{
  "arch": "efficientnet",
  "dataset": "streak pictures of flow and ridge fields",
  "init": "xavier_uniform",
  "ema_decay": 0.99,
  "adamw_weight_decay_other_params": 0.05
}
Rows from block 3 of a small self-supervised image encoder, named by matrix and row number. Rows with one number belong to one channel. Each number is 500 + 40 x the weight over its row's rms, rounded and kept within 0 to 999. All counts start at 0. Numbers have three digits each. After the name is the row's rms in percent of the matrix's.
After each channel's rows are labels from the 100 images, of 14976, where the channel reaches its highest value: "responds to" is what is common among them. Only what is clearly more common there than usual is listed. The data: streak pictures of flow and ridge fields.
# convs0: expand pointwise conv (model.blocks.3.convs.0.weight, 336x56x1x1), inputs 0-55
# convs1: depthwise 5x5 conv (model.blocks.3.convs.1.weight, 336x1x5x5, trained with AdamW), a 5x5 kernel
# convs2: project pointwise conv (model.blocks.3.convs.2.weight, 56x336x1x1, transposed), outputs 0-55

convs0.62 127:558477528472535532503475495575495515472502421497503496476516488413447483462497495487461455449543486492442416470576535484510419404490498563455543482524501458503539502515
convs1.62 108:510509515460515537481573519493505612510579531517556481567506497531514473484
convs2.62 094:548501499502507517491533463555545506501502507481555518470476535523506511348514486470481474485546454534473528544480554477507551480499500524500463620541430445545542497534
responds to: loop; delta

convs0.305 080:533517548495549467508452523511479507499504541521455566467574459548486494528444578475475473504538434551459514539459537515504480466515491534506409428496443525430460574499
convs1.305 094:482515429472467468479522510471452464540509435482492540561439442462461472441
convs2.305 111:489588487533514565517475512553460451465545477490500507562522468438484466554474580483496572522526429446504421533529582476504468484524487500521476508512473516441435501540
responds to: turbulent

convs0.71 092:512542500514401497436523514537519496451473544586496502532460486488465425552484562480500550487516465471470448605455447445488503462527517497453481487522567453522520496475
convs1.71 094:502540504498526588441513516481613487520556483524510477541476553506468487537
convs2.71 106:629471503555562535509471516560485511473502540507504487491514439572498546435471433489539499513538525547518452596524523483462454445573496477502532499517526510523492500530
responds to: loop; delta

convs0.173 114:544457530514472452488447512508514530501473510484498454526477486459444446481515422442496549528522517535452468514569440506477429442531492452508582515478478399469531428485
convs1.173 096:468497474485463480487543507467459482567563494484508523556471459460417498414
convs2.173 108:501539561497483454449515544529508523461410495530532426535529481502472533546532456447444480570576451479509423568508471465502522435457480462447515442529512484480498486512
responds to: waves; pair of whorls

convs0.292 129:481506554490567523489540553552492558452479460435455517502502475453556486552541451518539507516526411498417573529528575517474584494495532497459504494521541530476463527510
convs1.292 093:486515555500525528508521608487478521526495515579545480523494592496528491450
convs2.292 139:427523441465528612498490537561481478532451529530486500548519521525455473551538465500459508567506493426511577463535433537474528479509542519454509515451507509562489472548
responds to: turbulent

convs0.119 056:438469505406580519471512491522520470563530568501522496525446573444510466441505468564501445534536488523560502553490520442486502563539547502492506494530513494591513484513
convs1.119 092:466492482490540576550502541564468422446492429528485456474493511505515552532
convs2.119 053:534532474518585502495507442502454582472502535586520499470490469597565515493558519479534462565519494524510454519550518524453477550551537504503495511582461495558475499457
responds to: delta

convs0.144 079:459469437544492466494531515506536507485556485527485474533481514530531509507473486488527514445383590492603486481507483489488555445498503540582519504408521515548537458523
convs1.144 111:510501498522508483548530539533538581616549530487549559531502505516530499523
convs2.144 074:460519446545497596502584445474480427503485487486543507477580523532491492505517510469476503518518530459482521478519543397554514455473552478415483499463507510496467551569
responds to: fine streaks; loop; delta

convs0.4 078:469479519472550572556499511509490444359514468446496497437477569458448507481513546493525507480497532381482519452436525446488492518480472481514525476537497484492490510495
convs1.4 089:486463537571570489530521554562543494522508529536497518483450552555516460439
convs2.4 071:559500411477489565504559448478439519478537550524474524436486495489509512481488583526531513557439534498463517502548419476498450545510502504625471460492525501495504497494
responds to: fine streaks; spiral

convs0.302 092:537477506503539469501474481497499519492474546564483486534467444507423462550457479569444479569558436510474516495450492509492495545520509468579511438529542550422572488562
convs1.302 098:507497548531523553561506563519515499544534546553516555561554494532539566509
convs2.302 119:518585455530541502542519538510548478517514519397525526522516544548483529500448572402488487470553584483543483541527493498538528422501477490474500532510508446444536478492
responds to: loop; delta

convs0.289 119:551444527556437490485528434552492490442498476496494576474486473523518498586469532428514470580513507488489446423462555484471518538496513506416481518548489475534503486564
convs1.289 099:402554456506527450573478485520504575497503548475551474480518471540472494505
convs2.289 098:506502533463529480403491535535511471503512448514526511470515483464489408426543442502530427448493467505434431530499532590485574504505500526445539493496531494562531514474
responds to: delta

convs0.271 090:551542487529512453497505492532468469392517510505466477505487513502503519378508529493506537550501521437493510480480473556465526482413577571499498534455516490524449471583
convs1.271 089:467478452458489496455485494558478483422497524451426452519534511438461539548
convs2.271 088:491482558444449516534451457529542546513531560516498459466504481530464481542512454457459431436491480583567538479530558526457427459519473482559470425476461523483523508511
responds to: waves; pair of whorls

convs0.180 111:515526568499516514476532475565463550471501533444438539500476526487543509476519458389457525459441465508468461503482523591473493506551464574515503476490497402532457513488
convs1.180 097:500519553429502470529541416490497525559435556531555514475550499511505454512
convs2.180 081:518491507485462524477470554499513494471426506571528532498557512524494509426516433519576477529510568557530586518467560501399577514500468521495534502521496540550491475454
responds to: turbulent

convs0.185 115:563480432498519492492515539492536559497461509517449546511473586480589539505534540576581532492531550545447515450513516495422488492513476533481449495555451526522534512548
convs1.185 101:526547497468512550487452456482530438427496500572551464465537534527560533522
convs2.185 135:445553507493505430456457532468478498532425483449597492485492496425467457508470414469497472485522510450460523516576516521488447555506533478449459513443464465447487473522
responds to: delta

convs0.41 101:543522561405513569509508536511503474452452529523539527466463503469561471493530551575498488502489506455538545439466474468481506503523570485429495551490380514533499495498
convs1.41 094:496525564507461480560457519420451486498569516508552523486509471558552553514
convs2.41 116:522534482642467455449476472458450511543551473497518501509509508417455456528477491501564434462479463494525427508565507522519558494532483477514464461551469493522520539468
responds to: delta

convs0.177 086:488521471492470376549509490445509521503476416503492538467492507485469442530427481544549464503543517489501469408576507483510513483469506527459468560555497489569480560479
convs1.177 104:497484432505442439466498479449411486505505485408435476484493494461490505484
convs2.177 073:497485546582461477524478495499489481540489492557489525514573565539477458526408490483463473492445491572439511451466528578516465470506527439575450474488541549474524483540
responds to: turbulent

convs0.127 081:518504498514600497594524473449479454546507492484486412513464551503516532460512491409445576543493482491492500518515522487455482496498532487516489517555525419511596533477
convs1.127 097:492483455492466449510499499432449546541541432441518546531470470444459479449
convs2.127 121:526457488457517502527495477525410469490509502513431546466569547447497479451501522479524515501469558536505540389488489500473497418484524494439422480554558520502552546533
responds to: turbulent; waves

convs0.13 089:562509438470445536485435534496529534529485472521482535505499518507475551435459488476423506487447563529525477524479443496414516526526491460429452439555553473455520487432
convs1.13 098:532522484521519497485473524504467492460517501487517521485504546590599584568
convs2.13 096:527553441486478464480427573456462496493487498512514444541518533549477515486546496479564450523561487473461465509569514553457449541511535500486571506555485404527455465543
responds to: delta; loop

convs0.58 095:516425460481454577514530515550541443473500549520485478549494548480584514428502454465487558488473426499505495524486522479536530604461546481480472481443498507555464461481
convs1.58 090:568512504554547536456420487500493461454438484515462454472506575503481489543
convs2.58 125:547449508420458468523495478537494560462507560488596511486503460513441490488498470477439516515545557522518429535447485524512515504563430500505535514614537501472506466513
responds to: pair of whorls

convs0.184 118:599466479559511520443549504549457542506487553515458495477484534558516520453534460467436430514452531509457466462550523517482422393524528523464461477484475491507516521494
convs1.184 098:527600556554490501556505516503464526520477546541533512532537488544562517557
convs2.184 082:523486533455495508448502535487524510610459442496480476504441503535470493422540510457530494502580505536396496514435441499518475577505467452503531572497484515506539480536
responds to: loop

convs0.222 070:497523540476551538533556441494497502492476505550457534474520494412534521455513522537484515496535527466512566393471546405448557485523505514437557441507513484547529541497
convs1.222 111:500487474421465536489460491427524499430452470518510466418443501515452475498
convs2.222 078:484452526485510474545550494526499514458506537439598473437466500487500411542549448503472509452489582479453541476483512528492452473489411530415495493510542516466523547468
responds to: pair of whorls

convs0.220 113:466461453459466524474509494511588468502431506511520484523513557488526463496495546450525467466589531527502482489451508477543463542575478573453542459511480439517501506612
convs1.220 099:473535578518498443454442458446504550574547506506510524527468487476506481433
convs2.220 114:533525546624484532481455553464491522469474464517470571512503447501479495459520488437512501501454451575524470486495511526519530538439515454539535556498499538544525459400
responds to: loop

convs0.306 093:522457499545487505472546519538428475455453466517510493458421496490554459443550517515434485456485431506501553463494495533611510519526518520482495539466473467455559497592
convs1.306 094:483485470497567466494517553510473450495579530496458458554484599532459495489
convs2.306 091:482486521457493469515534492507532531491464538420448484481504513451395554488483485490529506498499440500470401453443537397525490499492481488521490463555511477503528611493
responds to: turbulent

convs0.73 082:477535460455446484459534500465523566524475506544492475547469455486497464505506535541541491582498461529482483476537523544515463464553409508528525494527424545554473587413
convs1.73 106:481482466528427488529536522428444516547463489458518496450447477461516451431
convs2.73 095:465486417508548535491475524582523498466511522509562556515470448495538500535449592489515517520528444549504528536532486480508433475541458563428454495450499499489434489568
responds to: turbulent

convs0.212 130:436485504465479540469512523504504549406473477482469482519517511599511478479521375515527527518481471519512450494383540525524505498482547508472458490508569457455501520542
convs1.212 118:548477475491526507490435472518518430408455512501457408485498517472451495522
convs2.212 123:496461476512483496515515537601586531494501481472543501499571489504552458564524566482440479445514570588529438537513504540498466465471494541544564457476545470485491485490
responds to: turbulent

convs0.267 118:456521534518473544506521496483503459492478389466478454486499514458436481401528512481479498457535503436490469505425491499476509424484562546448505494468515424590519464500
convs1.267 100:540498497486516522506425488539516457427472559464430440497519481479443531556
convs2.267 130:540476529505455545563406468490517510514548499490520482487515489515441498545496452439418445495479476506506541583529487540436484507564566532524516453529569535486436453478
responds to: waves

convs0.227 097:454542479506447491569511477494479494538485485538503501408485454460475399542445530468448534495480529453556531465581529497501529481473542432473508529467416439497510484530
convs1.227 091:533535541535514561491452483554504466426479545521474469495536571517521496583
convs2.227 088:527534504436511515546495539492522555526477463420473594516528420465457466472484560503479505486462415476550452481464550531474495491452507486469469561460498442465557549529
responds to: fine streaks; turbulent

convs0.254 063:506479549503493506523512517494514501532568430551472502519522504441538468519550551472499457450489452474444549483528578472510470455472410527485521541611563504525519502571
convs1.254 094:449532470512498524470517545455614533562529477515539499431533531487530476491
convs2.254 054:478470496511522510508493489443497518469528555528520444527492469467499491521488394585410537567519474498450537509521514544554483498457506421410439558474554505510490486479
responds to: parallel

convs0.68 079:486542463500515509493468479530496502495531479530565536535472467515469526529457518540549504498532504516447476500483628631474491512485507421462507517507506496408438537452
convs1.68 103:451485433487449490461457416459464522475509443464545507450465455455496475484
convs2.68 064:493460481498479556527498485563500539511463517515568492523578461500483502561493516454516498392396484523441492511556541455542449513465542457512497502470513528419514564495
responds to: turbulent

convs0.245 106:549554513476474550470537495517524516556534544414508525479492491506522416488583488470475484492491493545468473478515545461534495526461539488400412521408513500457538457486
convs1.245 095:549541546536579536509464553536520505507505545554534489530554550550489547540
convs2.245 065:515490469470468475396499496526484501525499381521496441488441500485423431458515493478486483491415493503549425514550525499542538491532484438511538534522552533495553486485
responds to: high contrast

convs0.273 105:504504481567573566544548482529497487468504527467584484548484491479542490443546457529516542492461478559511453503566487513510488520544504452568519479515616504584485523500
convs1.273 096:509504557532528420455456457433534537578531510539503520502476475504551525454
convs2.273 111:518461465442480462441570480527534509521412504581473495532471552497513546516440481453521463502502523479479451522522458421504428546459501436485480460463447552482441522478
responds to: loop

convs0.327 086:538463556466533509477485539475419474449519460481475481587464508490476490468529508504384538433572503493452453476536505499459479495524495510498425515441449421518525502477
convs1.327 111:454493480517524455444469516497440455488492509477466403515469478475397503517
convs2.327 085:546453508470450525504446408478540442475575500494491508474553494563439475533443497501472481485557503493526499542459532535486432505493428496484517507485578496545458417444
responds to: pair of whorls

convs0.326 119:467501501528567521462482481462467516429469448486408460471494536454519482478488471576563529517421457475602550532485526454478443519445524470504521500514533478528494558528
convs1.326 097:443459488481441477501550511448460503574538450438497549497449447482507479459
convs2.326 156:484469494528499494520504513512399430470477516522491527502588549422532445451537486499560499500468541575479558394514483488499552462491507469495460513555511533526565525514
responds to: turbulent; waves

convs0.103 067:478521560542512472464477522498501554412525485498545451508510569496522465525537479473475560500494537471437509472516530506560497561509590567559484573496459501424495574507
convs1.103 098:482484454487463519543458487510495465450396464534512457422484553553491481485
convs2.103 069:484506495545459552497524514509499528429492478520521488433481453505461518492514460567406505505522539485522476486475456561511534537505539596482567526596445448453496472439
responds to: waves

convs0.290 091:505495532475509515510523504504527516462482523537481482452530505605578471503471492438449528490459553509489522416553580532427536578527483552515433533521517441446507508476
convs1.290 094:555489438439495534501484460545564482507500570533452463522558488441452491521
convs2.290 116:470410520395563507436463497551587511503484480502491457505476562480496512524513502558497538468510482476475500537500492518512470538548497480574490440410434443525524479513
responds to: source; saddle

convs0.257 079:496530523462451524489484421576563438526550475517480484531510448467443511496491432464468525540505495500534414465540520528477493531444497529445463447597463563486523501479
convs1.257 092:596472497548504549478484518499548543504526534585579502508516556498497527527
convs2.257 060:520518497503525475505500513561459509427506523508546581475456453529487469545499520514480485419517394561510490520518509512480516500482486425474489602494454519403448464476
responds to: loop

convs0.12 075:581434560532517528511455488553433492569498479443478471540524498502461463463552483541475499540467403486508546551537546555502560485458511477532504519495504456500585534499
convs1.12 093:474458505470511494441448451452532520492468475526575553555517500524590535489
convs2.12 057:468553516538425550493564476441460512438544488528467469526486612484479453563529540480523469510478524415524487528451489500445541530446493496473445530496433508517481522534
responds to: fine streaks

convs0.187 080:505480521567594528546470579555544464469487435559472535499488536464498505460490513439471489471509509509541532488507525436463638478517509524452528514479554516536492486492
convs1.187 113:488487474418455500447458479432457451473441460497472454435514477515468474527
convs2.187 075:561435522536447476536493461524503494510496565436509441490517452542507489521534514452525522498439511497527509522503430556501492419510475508487489527498552540386578576515
responds to: pair of whorls

convs0.33 079:479527499512504526464530538449489513521468415488467492503549504558511453536399513536485442515479441426530490470376486491580512509425510502494443500493517520456496479527
convs1.33 095:499541524525522510564451537478543494496510464451483547521474423428559439519
convs2.33 063:603531581439514461528479502506495516515538533463467479522473458507450412554558541487439444552544523531479483510462513465509489526478588494438531522519509465479491464447
responds to: high contrast

convs0.35 091:501502491512497493372507515507485495513443588481501506509476481507545466484530477424459551491434530502643544479482495534498476510579507531471483492465515456544484512492
convs1.35 097:461520532554508488557590500512504548567532499519579537526497499551510518553
convs2.35 066:491517497537587546464457530419478578502443461499492529507533485524431518521490461457592513499515436525466411493477567503457525506443489507479508573524529501534508495454
responds to: fine streaks; loop; delta

convs0.38 060:464479532469420511507572459558495503440510494502478503445465475513528493392515474432529493506417438489530440494511523475508483504466497467437490545509507514508483531617
convs1.38 098:495473496476426489446523528444462477560543479501471526551432466501514501414
convs2.38 062:525477474478516523497502487470477468533431536473501511548586517467554458548522481508526489517484558566486536446423462518465504525529541468442522418429496500537483569591
responds to: waves

convs0.231 094:526476398521516536519572507557497527448561468522502457494499561567503490496490560471505567543457527426545510510445523510493529508452533475488503525541563548480520588463
convs1.231 096:505457471472468481475521457474437485569467454412483512489413474467497483462
convs2.231 128:517510461488513554530512536521480509490439497458442494491549525481531372460500572523500488473490514540533521471434456524507523443476513547461519505555509581554576560531
responds to: turbulent

convs0.211 126:489481473452511492483607472498421489524510492495502502459498470443564486492509457531537512539452428530491449509516599506449513528534515435543422518546559502543534447493
convs1.211 100:553525528531552417469430463449528505497546540455458456455490504525516523541
convs2.211 113:504519507547556500454473576521508505532424468525540547516491527406452434471494479494528473491524487483482485527483508391500445547438492524556503407557477506517481534467
responds to: delta

convs0.232 099:499509531498484507498444468478403483499472521480460493560527483479520522452616437485459477545472534480577530475422494503473485424476491470442555538547493507526555535535
convs1.232 098:496509498503495501472463460482529442486463550439465484503622443473512515556
convs2.232 108:469499486472517556573502521545564512523527473480506455524461435512525550546420491409453509513500477585498466563566446477530506549533524498448509549500559482550470504467
responds to: waves

convs0.82 085:474534567521482506464465542538540434509536512472464452430505512508592509492525535544517540469413522475525524459528484489507459506502611549482494578551498446511533464530
convs1.82 112:500520511466499494530588572509505547527588524474521602519492514487497530507
convs2.82 084:547492476486500560524460409482458487551591551497479450562493474557440550520533492471485477556469497499489493492502582512481488483451473394503461523457508575497521506483
responds to: loop; delta

convs0.23 143:488478541518455527502499502538515455503536429510529487590484432509531398477573503525504505559536435480572482497436469506534526450503491442521584462494451526477479496539
convs1.23 098:466452476488472476442502553497525536575585510471469490523477506467470441430
convs2.23 153:421501522591379491425487473470507540537390535470562483487557470466473456489504469505526499497521471497471492572466478507471504500524493486450501493510445458473460476512
responds to: source; pair of whorls

convs0.78 093:571497543499518565534510507487482497506492537572527478521535476435590547451523451495473567539479555582494513463463418522453502490537501516548475507554489484499559471432
convs1.78 096:550498546527542461449453458487508501518491468481478473497507541621538549535
convs2.78 110:459495458502493473438525561475444524490408479474512562497454522448495493519566505430555481469537546464476441479557503458504444604502525539501504511520514427492482457467
responds to: delta

convs0.21 089:486515458480480511478551505464465473488481501512571470449440474529406506476534450484517539481489603496539502539505499499495482556510541494460519513562457513456531468639
convs1.21 094:480445429453532527431426483442537483487481459551540558533505502516519520507
convs2.21 089:476481532551541403465509452527490467491418497628480524494413427467535511499490517445527500494480472488492505534462536493514479537492460451481530500585521498514440519484
responds to: fine streaks

convs0.16 082:490507512458396479524446502527456533521510431513468492472462424473520527513495545505467484531538553472543499519540546395542542510577408529502510487504509543536447479481
convs1.16 103:521475459473518530459420457459491466434404446529487490498496543536523512533
convs2.16 071:495517475475454524490543514426477475537434410541494536553482517541500506524496473464489531418445488494510520463567456550451508510548575496499499531454557431440525491434
responds to: source

convs0.307 135:568447512492490523524443472535494564564460623482469516517466466498485501519451447460539474469484476511510494431470536491521481552520472545574547470544515497554491523418
convs1.307 098:536539481510519554496483449511517456390433502516492462439471560522481528492
convs2.307 122:482519442448469450436497529437484498556542509530506462531539561507498475425536512405489555507414505548523514446518503522473458538420565504538450506518462513480518532513
responds to: pair of whorls

convs0.234 092:447439467475488533493468527576571452536468476470478513591515513488565561496460486517491463457481540479538492546562582489494536541527458570523492453505477441484485476560
convs1.234 118:530511484482501515459481442494480442418444457525469405454476532486475460524
convs2.234 087:553478490466417518505473519549504497432492557514547509450484473471447475545450525470407458551549513472565475515466459485501526422525478501489479477614488532521522468517
responds to: pair of whorls

convs0.72 072:499491513472526474477522490465521495526520538472521425519477496485525498534507470488424488595516606455515515534492563461386529496497531483515493583476535550490580506453
convs1.72 088:505467543533513479506516527467488444442474434498473471504469496543566567592
convs2.72 070:570483543574443516477467475465548568531517467446548437509504513527504502528496505507498502523463440535511512478504535447461482473498504480507604590478498523518389491452
responds to: waves

convs0.29 097:475554413569541435526511476467457488469447505507435503415483463489509548510501524466536482540438551496520496529563567512562494463442530537492445456452528482462496494544
convs1.29 110:492482482514470462408499471461438465484459485470449492403449490508531470467
convs2.29 102:541518451521502503505564474481471459487473386517445442495505555498556452495447523550453488442524524530573482441468515534467535490500549569515459433545462509527494460474
responds to: waves

convs0.258 089:499512522475409519559547492497528465557412541497458435533525500465538522551526480527467457458498458461554540518555467418544531429480542541540501463457456484490506514534
convs1.258 091:476512506504564481456467485498486458423442488512529559513480513518598562534
convs2.258 079:513498397527536504521575500546448522455431510490500530509460496475453457406467548519512462427488522463525504517521543504511518539505554490418487587517571503491470480510
responds to: fine streaks

convs0.24 104:467474546519465568539482415484562433522523486511602477491501542479478488506483488551471478440485489560526567488600523515526515470517481519523501471523502414520533481568
convs1.24 103:467518527437508485494542442577499515534420596491478519443533495490497496509
convs2.24 115:512512467481489382441494536518506514501556472558474491433547480481433470452518496518559436556470479519532438532493525519475586502533527505430480468520560527563478500504
responds to: delta

convs0.86 071:464459439512496477472486501496521472576442499428517523505515450478464554480516546522461483540487446522380536505473530493594498484484525481538564568451478524451466496546
convs1.86 103:484484497499438438443483515460473457481490449454465479478450464396517532478
convs2.86 074:458486530548508602547547561499479422511551497507546447493488479438481471526472527504568537502556547471536497515487500532527455470544497513434499505510489507455423498603
responds to: turbulent; pair of whorls

convs0.17 079:495503425481547577461411479512480553498490540496510435418505509424502538505580492497428497517517502532486523415512454492432572485511509452491516541516529484529516484538
convs1.17 103:542500480468493544472531478482547503463519427518503419480379526483494501508
convs2.17 062:547498524481538482529513520445575518449471488399463529442484473508508556506521431462531513492508430511473552449513468477423520495476452495463508399565449495498496456517
responds to: pair of whorls